From a checkpoint of a small masked spectrogram model.
Model: encoder norm layernorm, decoder layers 4.
Rows from block 4 of the encoder of a small masked spectrogram model, named by matrix and row number. Rows with one number belong to one neuron. Each number is 500 + 25 x the weight over its row's rms, rounded and kept within 0 to 999. All counts start at 0. Numbers have three digits each. After the name is the row's rms in percent of the matrix's.
Before each neuron's rows are labels from the 100 clips, of 14848, where the neuron reaches its highest value: "responds to" is what is common among them. Only what is clearly more common there than usual is listed. The data: phrases spoken by 400 fixed synthetic voices. In brackets: how many of the 100, against the usual share in percent.
# fc1: MLP up (encoder.blocks.4.mlp.fc1.weight, 1152x192), inputs 64-127
# fc2: MLP down (encoder.blocks.4.mlp.fc2.weight, 192x1152, transposed), outputs 64-127

responds to: /i/ (71 vs 33.4)
fc1.286 089:432486517481492510496526523497467519490475524493471501492501547492470551456504520511511524520478522532524497504491511484512541508502492479493460513447515556470524517485505493464470525504477502
fc2.286 090:505468463528470556480497500499447478481552497506478507504477504497525493511488483510507462499499511491493477489483516504515504482479523514485476509549473494449537485486546504485516518524481530

responds to: /i/ (76 vs 33.4); child-like voice (74 vs 21.7)
fc1.299 107:504462484482504519485504493489516493483548499489462524455492525522484495484489470482513487521500475496519473510518528478530514502509491509493503533505480504528484494459500476509501558495469441
fc2.299 101:506518516514480545433533463481519487512461504516544481475475473509486525521492489488511513495514485473499504521486481506501496498476464486477533517498507490527447465488516490489502501527490491

responds to: reverberation (100 vs 34.8); /aɪ/ (93 vs 29.4)
fc1.460 070:540477519476476488517502551499477462485484458444493494515463511515503560453472479517534530487519495519516471509484473541520506535485485493471497501508497523473497497480502464514509495472453473
fc2.460 082:509490501521493530481482462488456487498494487534483478500491490495445470442501530488442510506479512495496509505454477536497546481495494451488491466525499472471514529481569461509501492508481464

responds to: /tʃ/ (60 vs 18.1); deep voice (59 vs 29.1)
fc1.697 110:497513527490520525444456530492474497478517512489493528515472517483511498524475514471533478510518493492484531538465511517456537483489524528488498508523478484486504545510503478525510466504471492
fc2.697 106:500443536534554512513439472522519537471489477488483431513513549504500541498470492506464489517486484498484517506487528503469492500490539511490467493519457461488527490469494503494512521495500515

responds to: clipping (100 vs 7.9)
fc1.417 140:462534461522515513484509528545507504491494521525554526478454546508532515458526474539497518489501503525510515487492503469511503469504528507478456522528515570500489492524538448525455452544500495
fc2.417 165:536516477525500554449497487532463500488473482490478522468502492497480473502460497534495460485515491504501502487490543473482531500504500514527478498495495466553511508494519505502467519457487481

responds to: /i/ (81 vs 33.4); /w/ (66 vs 27.7); child-like voice (46 vs 21.7)
fc1.588 099:474535502498522529480465517522539502532518520458494529442497499500478515506491470492527499507496475508523477511522486507523499540507478460491483507538540514522488498505513502485478502498502475
fc2.588 095:454472532505470527515501490449486480447471465535549485532520523541539487516509510514474511523455464478501517510529473501507493460502493484475536524492495518529540500508514473474480564442487534

responds to: reverberation (100 vs 34.8); deep voice (92 vs 29.1)
fc1.227 102:523509515540509482500538448515459532451505552476488537470501497498520474477534504466454494520493514497538513452514478463480531491522447495500510515501487490473456499540521522523515468484479519
fc2.227 106:492471494528472518446544501550478518511536523489488537478519499463513482481443488483480512490505448492546510495496477504493520504467476525523483510512499499481493484524519527499490490486522508

responds to: /ð/ (63 vs 15)
fc1.78 111:516483489533519496527503523460477475499500485510520513544478454488459517455486483497494548471517508530532516484519507497495511507474505542512489496440498506513514498480499444507505464492484562
fc2.78 101:500475452472464485443455501503481416539499510516476449464507498480488543468470490477470469528534489526509471475511519496493481489490503522494493503514523489505461499500515490441522487495528520

responds to: /s/ (83 vs 53.1); /k/ (71 vs 45.8)
fc1.172 107:474495533492525498521494502581501507498471503483523483445507528524508486520520515510505497480491488492532501486492484485521488464519531507509501457475473472499527522509583487513493499516508463
fc2.172 111:464478512528508523475517496540495467553492497504525438527515474459490499490558496462518429480472463502539520526481508519516522520485540494468475523530534468538470508468525535503504475522498503

responds to: /i/ (62 vs 33.4); muffled (low-pass) (59 vs 11.8); clipping (46 vs 7.9)
fc1.213 091:556505502520482512515460518495528533434463502470493543466497469517494507509520515530501477501449497492484478463502494518478506511500481499508533530520536488515554504528466470526472541490476432
fc2.213 098:501472460506503558497505471472506502496504541528513446506521501474454502494546493505529485489492498505501508518486512525522501499511492492533524481492540548478492490492500562551516496498486481

responds to: child-like voice (72 vs 21.7); reverberation (71 vs 34.8)
fc1.364 093:513479500479488500461512474521462485494494500527491526489467483505536448487516453522513525505526497488489502480489526495517513485522518485521449512503491486510493496496459495498520546494474495
fc2.364 096:454562510489505500479490510518507465546481474468476481571490516494499499508489518454475492518492532524463469482492510500494497450497521512473511487491530516530516535491523524492475531516500476

responds to: /i/ (83 vs 33.4)
fc1.144 071:492510500471534526497498507490490460484493513519508488521457547496453520462477482458484535522467502535537475520511504479446497491528482513515503531486473534464500500507504520480493524513485508
fc2.144 072:504488507521524539486474525509475463484521538495475563520496568533501480432476502493445527460476498499497500470517501479549475481493516550480476459520504520471494522514495510498470464495517518

responds to: /tʃ/ (40 vs 18.1)
fc1.757 103:485539521472485505500513427487429503518503478506505518498523450480494548472506521462453484510525505489516516471505498473488530445518497447488506466575510509530501470491489455471487521524498480
fc2.757 111:456497488484536514521501500509493508504514516515523499517520551508510479462557522490482514510467493507500503521511479506530487467481459504478541452519485487460492490474493548535519500523498523

responds to: /i/ (65 vs 33.4); child-like voice (48 vs 21.7); /j/ (30 vs 10.9)
fc1.515 105:467489438481512517473494486507503516506488480511513491497503507520493533476520488503546463462454518529503497497495527501516523510521520507526511489480496478505498472539429523518470573504484505
fc2.515 101:490458483475476529466488500480519536513462481490529488488490532510449501487506493488496494510529532514531488505513533473507534471517506527478490516544513508436507496513494528525467497518535500

responds to: deep voice (65 vs 29.1); muffled (low-pass) (29 vs 11.8)
fc1.35 095:482506492469540542490510467483447546469483497476462466504509485501476497519484516494514496476491473475520523506489527431535491514481500513482491491539544479495484505477526522504504486476446462
fc2.35 077:500510549444469512464489490481459478487493539543531535501481531496517505542525492466516502508517530477499478522510484511536506544519495526506492517519516508495519487463463508428501509499503502

responds to: /ð/ (65 vs 15)
fc1.479 094:498531489486488489524513473497490500478504469520515475499506496488492503508444505491539535490537535485521466561460523499505551517486470517455483441513515495511470515472569505482486470533483501
fc2.479 089:501504491490471493498504524461504509530500491513522493530508470528484470474542515488482487463483529518478512490483499524477465491530506481467485555467523511490505507498463478515480520455519509

responds to: clipping (100 vs 7.9); white noise (38 vs 12.2)
fc1.103 110:507532450567532472461519524507493516499520495501520508447448546505495536476481430497513528496497489492492508480553504527480511519517481487483474506596500521490470517524487478495477457473515513
fc2.103 123:554558477489529494536511482530491481486511477538515521460466538508531540497498468508517504473497523515492475523507486504515476541488504460459503503495520483507488537484483472473451476504489501

responds to: clipping (29 vs 7.9)
fc1.416 114:445522498472512489467531495534515490511537477495509502497502480417500532503480478510498515507482511529511517504465510534476503498494531516501471441478508446486512527497490467516497473525505462
fc2.416 106:536497471494478515520536459464489523472497479535519501519499498542529532487489497509545510487526497512513487512479439477540477486501496476500521559533530564532504487516510551451510493436480502

responds to: clipping (100 vs 7.9)
fc1.441 085:484522496473520478489486424494497482475508477488503489487435501509499513473469504505466516509485521577487465501471514515501509489501472490482494493511544519544511564504501505566461521489555517
fc2.441 081:506484503510468474480536518486489500533494515499469474502518478515536487529547499492550506491493463478521495532493477466538498513511526491486511515513487503509475500488528488480556493500494486

responds to: deep voice (61 vs 29.1)
fc1.673 082:508486495486502488532504455494480468470540496491493514503519476521547502535445509520497493523541499505496495524501502500518521530515519562466466458514475489542472540503478504564500503519498453
fc2.673 080:527561508484492492535497453483526482481492487517454524448510553449505516495485505509473491466483509528515475528512504497496461480513473532497521499522499537487481471543474499480487488493540527

responds to: reverberation (100 vs 34.8); /ɝ/ (68 vs 43); /ð/ (36 vs 15)
fc1.494 096:536511503524535469475554424497464466526477492470497518502473457499487516495495504517540533481463491546518513513504509475521517518487558441521501523527540504510506484497452502507554555492518501
fc2.494 095:514482546504529520504507531479509537515521538457493521529488492522498448498501508521497544487466489511514465462457513440516507496487502514528496543517508499515494467521529476472512473529522482

responds to: child-like voice (45 vs 21.7); muffled (low-pass) (31 vs 11.8)
fc1.105 096:475496476477483471548488555499528464493485500461517516507489514529458510501457472462494506479471487477500526520475528492474510488488491460548519514467481531507489508466497505487517493541545468
fc2.105 100:536533481515518498507474506525515529494522500504515483458514522479540485514534556545504512527502478518483534509483538506488521503470501525523511532521494478451532501495506533503498527498474509

responds to: /ð/ (37 vs 15)
fc1.4 099:497462469495529501454497519508496468476480493510521521488479472521495452475515491525540473517486499484486483495495532486453562487518530456475488510506481517502477524516473529508555501489478520
fc2.4 082:449526483489482452494532491550516478540506473509490482510522490507468542508462546504463506467489477464515481485536528470504502482483480530487519504490492468530526538512507559489461498475549473

responds to: /ð/ (54 vs 15); /v/ (54 vs 21.1)
fc1.644 118:478529553512513475557536513489466542525495530516469518494486450474462507496440466500481550496488510529516514534488511461505507537503554510485470541496493545501503494478492532468517460517529518
fc2.644 111:540455433500456540466491500494512502517505476486518469506495515529459498482438461513464485480506512537507510514506525482489463483501543539499503505471521510476506493483474493448495497499504536

responds to: /s/ (85 vs 53.1); /k/ (84 vs 45.8)
fc1.696 091:482497512491530468537540535535470551493522487497459511491536494456464510470547533480511500508502530509504505533525467525492506429488543488469490505499463516496474487503480528479543503487536527
fc2.696 097:504509524458479468487486494463502498515531501531462473495488540468476512505557579515499481502486556518502496501499483514500508493511474533477511502519462496512476499494447481502514510496554482

responds to: reverberation (100 vs 34.8)
fc1.296 099:497495445457480493498525466508492517495494456450486528515466515527503463470511472524518530501491496520489513527532453547461517481490491454511481526516436477470485535517481540552490486497535502
fc2.296 105:525456521477461542507513484509501508513484507475491525478535499465527471496509457530533542522467502476518503483526518496505469502472550472525487481516434537524470481458524484498514515504501463

responds to: /tʃ/ (67 vs 18.1); /dʒ/ (60 vs 12.7); /ʌ/ (35 vs 14.6)
fc1.725 105:485533488496553498520536508491496459514497488501492522525463507470513469527517483513456541517540503494499507495518503489498477518495531499498518466534494509454501466436504526530510503527488451
fc2.725 109:512452498490541501459494489487491513480450514490497482484495509459547521549503467495497478537531496484530507527518532457493513523477553522525494464487489555494506460461489496507496515495518475

responds to: clipping (95 vs 7.9)
fc1.190 094:518520481524487501484477493528492501496498450500497524525484540549519489501464477518515516503475472490481494540489514488497475494511513505463420517526533514492478493492492474507504523485532512
fc2.190 083:474508498495496517456482497510541494479520488543504469546512470475477478469550510513500468520534503512495496497502482543470483542488494481496544494473525496527549489486540573488522522507496516

responds to: reverberation (100 vs 34.8); child-like voice (61 vs 21.7)
fc1.298 102:464498519466458490559484501537487505464457519488522442512502549525501535473524535471480447532454506515512520489529512484501485509517503495491521514509477517483511477458499448506512485535497519
fc2.298 103:498496565459493498516503508483478475472510506509529420521489566502518492511501488511517466519468495496474541470510490527472518486504528490526529529482537517484539522521542496497471507470522501

responds to: clipping (31 vs 7.9); mains hum (31 vs 12.1)
fc1.164 121:526489555488528499496498456540550480539496563444495506486465495488477484467525483492510493490494480496516480480489477520491484515513471493509484476494516521495481531518510470515525482495519498
fc2.164 118:490480481525528493500532494501490502437550476514521468481511501483457572498504539511515502489475508532541528504502517494552494501515510447505517508482501476489517481528522535516509505532486514

responds to: /ð/ (84 vs 15)
fc1.704 131:536480482514479503499530484482523554471495521469472505506526524511462437496450482481504490531530503502508506519500493499463520524500520493459497494491521516482475478512530530490527469525495541
fc2.704 149:493511471503503449491471512498542512482487510534495468483546520464482444462522481462470495498521492502512524534505517468480501521484492549480495508484488503527479493519532533539478510479509511

responds to: /tʃ/ (65 vs 18.1); child-like voice (48 vs 21.7)
fc1.586 110:467472508501504532548531479564461512485519525482482483507493515515465496485477482529489506489475502498508498507511471465537470482501459477540541436494491501498513502509495504530540490539538478
fc2.586 105:500469472535568522525501476521488539505492517464471464497470450510454490482514498472502494474503543532497480517474538498522477504501522459481481513488504508465496474503506474495514486498496530

responds to: deep voice (71 vs 29.1)
fc1.67 092:514494488475498507499475489476520511534528465521514507497517521496488524509486476528520532479514500514497525500498481524556511491505504508512486561544495515495473488469467499513516511510524507
fc2.67 095:499500531475505519486526465490515573503475485521467484523502493506494532499521547487490531500550514511478493531477498509509481530501511475482527503481511475519504490501521493456504447476482490

responds to: /tʃ/ (50 vs 18.1); /ʃ/ (46 vs 16.6); /ʊ/ (43 vs 9.6); text has "watched" (32 vs 2.1)
fc1.101 111:483531485499525487478449520515478473472512550503477527493481537526499492543500523462455501496534527498515486516513492524498525474487488522507556458481457488506495529484472464526478507510458499
fc2.101 103:514475437531529504521480500521555524486501518494511476502513518481466542527492516539476465471492523520500494558500521535488513485494482526490478515467500520491487483478519486471502513500479483

responds to: deep voice (80 vs 29.1)
fc1.344 065:487455473476489529493483444469506480506507506528517468527509497532506447514498501501520490453480518537520530502495518514471498535506505487444518467476471538492505492499495497525500469503456432
fc2.344 062:568469515526453449523485498523514517493441452505473495524506538533528525506509448474533503502530501504519460515501498455492535504513522493496496475487522494507483491525498444509501517501499510

responds to: clipping (33 vs 7.9)
fc1.762 095:556456530516497484477510507489511497469472498482496484502490561465505525458511507495473506497492480476518527506494531505462531541484501461460502455527488512455539488549491473521523496528485497
fc2.762 086:473497454444531550524479496496441479503521493516522449486447446510510478505498543456512463505533478499468466487486479532496483514461534517504465520448513499518491506461515491474485491480513463

responds to: /i/ (84 vs 33.4); child-like voice (47 vs 21.7); thin (high-pass) (29 vs 12.3)
fc1.443 085:509504523510511517504525467466531507476513482505468544498463503500466519511486494521540471485562489503504493497512483492484517525478516467476489543532505476530489507449544439509514497499512487
fc2.443 077:519524502538491491503495494481509493513490504521469492483484493479546510496524487487493443511467497508497493471464526500521510510556501528542502452533504481475518505494510522510540485505532475